A small image classifier, trained from scratch: batches of 128, 50862 training examples.
Rows from block 6 of a small image classifier, named by matrix and row number. Rows with one number belong to one neuron. Each number is 128 + 32 x the weight over its row's rms, rounded and kept within 0 to 255. All counts start at 0. Numbers have three digits each.
After each neuron's rows are labels from the 100 images, of 14976, where the neuron reaches its highest value: "responds to" is what is common among them; "patch colour" is the nearest of a few named colours to the mean colour under the peak. Only what is clearly more common there than usual is listed. The data: drawn small creatures on textured ground.
# fc1: MLP up (model.blocks.6.mlp.fc1.weight, 512x128), inputs 0-127
# fc2: MLP down (model.blocks.6.mlp.fc2.weight, 128x512, transposed), outputs 0-127

fc1.139:173135138129197196124086133165129174124170124178095124132171092130141124113091129140132207159141087144164150116137083123170088087114113176089081133147140118120113125131083121126144104136121140130136092136112136110149098171123095083146181153207130128120114066095069142108071102132212141163122150096147135142132163118223130117171148131092144152135178120203102105139165125110080145075166
fc2.139:093144154112146093131098101128083155121096157100164164170115068089096128064140058124102078164118152115116126144107117097113100144092178140189176121149073150199124137065128137129135121113095103150182173078121127094095124139068131129149137133133151069109174095103128162127065122140125077089133053152121127154100110104100117159150079139156182137075155107111145136120149168166201142155076
responds to: green
patch colour: pink

fc1.195:145170208184118105139160113115152128121140176152108120126124122115159131107094157078095081139101090130187171103101135126131106096142109095133130126172124111181108080128147127071151139129078046091094148145141173140174072148134098191167174189112138164142126055134113111185111136117082100113132103133164104106130085109135178140165155150129142068123116195160138088201114090118152119177101
fc2.195:139171169094133099185134099084157123107126109152116143085111142130128106153158180164167131180145179146152119160142169123127131181104100090163169130083121185065119107170110133122096137158155165104115152155116089130047147130169101159108122149158130073163114164178146168111101117108120107126127132139084171145110076142148060066129089067111096099112155045146107199079148153156091155155145
responds to: green; plain
patch colour: green

fc1.125:081144139133152084116124093146174075123129147086117127124105101136175136068083152103134039111123115172174082120150118146157163100080117111136159175098107136176134065128192110141188143157129121100112152121085139073088093119138158127090115116116216148170172138165072085072113153115129129165110141133151140117064100173133130123189094144122158144072113115171153107131080078125144149165158
fc2.125:176078085143125179159141090141127176164166104138125124078111101129073121141149138113162114116123143102122178117127103173147087124130166146128168172180139213126144104150101134105124133082156216078117119148161053136115146149084065101124111090152131140095097092160145120107135098162101089148099210122153073117104133157155089148159181107149082093173128126099146158114169150153129113123048
responds to: green
patch colour: green

fc1.405:147077135126192134128155161171134154147142175164127095186121084111172151119107092120169155175101099118061143095165129163143098141169189038102142177104094166114149099092145084122144092150143077096200124076160116091110186123162138135149131117112098165128139137158117077094122133113102124141154146184109099142157104173099095182108138087149146082070118087109121137110133084074111128157172
fc2.405:152120138114113123126102159120117126160101104096163200145104193128125111144061133149090080080138148174155074133147111127120078199057131102139120055107093135098128085086137131143097114164184140146082097145107199186172144121163114166080087112091130128109144097105127153192135102062158124164128140116122118089118141075159137170151144182114137129183123119140148084127129146146150141076060
responds to: black
patch colour: grey

fc1.349:143161154144111170131132094195179146132154109067159171142108141156142117074152149081142111113106146110118106127201155080126179118110143141132172114116131119096089112137166102043159100146180134127155145115166165104141063153166138140126147144151046110155184133121226172111118051159177180134172114136090156139159130148110132100098139125095120090152086120133119084121176121150145098162164
fc2.349:142115154056145162173153166132210154160121112219095133112105145159130137060133160123110097129104075101166120155130150121114188154111148152128139146074141145172177082136140108153117130093135112189107149157166079106105185137099115111130130147128087108135105111132097069174128148106134119053181088132130107141094094107087113124141121131076092118093116137092156048070130121117165098182085
responds to: black; green
patch colour: pink

fc1.231:098130133143073125093172142134148149066177097113126131139172054128166134090158140088159137110182070119083104151173121061131089137091131100148167136122160160158120117122122120092053088202170132116170178135178094126146130106085141177157173144088145127132105153142118098135103138150167158139147126055082123148172106117119133149144131076104173170158171093157179114090110110136108156156199
fc2.231:142068126064159123158159114083176155164090118071147141118073124099132178144146129110116143111097181098133093107149110136133152167114167097172121151128056146152093167098123137155117119125130157169095062131129096138131076117103106161120162092163132116155114103114115184141164113080158127101139144147137160052149114189144074071109141152087078110087099155038063093167136142123109170113170
responds to: black
patch colour: pink

fc1.90:196125105133168108146089063121170097110113105042121102091078158110117059122118144143097140143139142152167150149114150158126155125070199101132179131135111085068102129086168130150131103047107098147121172108108101137119134156087083163134098089107119124127157118112091132140147088124071076076111106152146102108150146198157139112193100149126160166127121103175129188049154140149141133130133
fc2.90:140179122147123071112139165081110169077141136142141149174134176147101127135177166095155099172162082101144087156227129167138144095108125131132116088142132133082134129150122082102111180090125119042100113131158139107095147100147120123081092100173101090095124143159170090128087153135141123116109122127099173149159080176143133165089086079179101122209155159140127149157115128048168080124116
responds to: pink
patch colour: grey; pink

fc1.167:143145118161153087099128139131106191085145099083138086145097134091092143102136127145131104142134178103132127132148158087175105148087139124136164107155159144101093101166129170086135075112081164111128127109130131128048079155159200107154126120082119100156097126137162135093114098055184137078123142160188147108112192131124128155107091129112152081045106039160154152157085115099150189160153
fc2.167:109093186112052141147188136079144171182088141165135099086160123120169095118160123178107156085165119159103168126100160104140126114082102157158155144164106130119175169097128117144122158101144066131155141100066095079149116127144094175092108107148126109096105101069134116144090154126171134189136091171110188152182075155094159119131172138130064092165149102133111069156177157119123128088148
responds to: pink
patch colour: brown

fc1.135:152188129176197119142122101169177124114113101111072111096164119149125120085134165122058147141137136120148178140099092106103131131151149176125137120101103109160118145116107082149116140131050079125095215137101116149118100108129105166054118108164193163117116105191069113094138177113145089106154184162125059125138118175185089114169125140165147106153157068118150129121133096088082124155115
fc2.135:150200116175099066187130141156121080105114133156081161144193110117133098134174138130138077138106152092136091137110126183157184127099137146192135118084069167126087120102155123125113111092150167143093056096148154089113080125131165099157100095165097110056166164190175111086112139182134113075172100155123143125111112115059150097128124136135093107138129139106123194110136142125121110182162
responds to: green
patch colour: green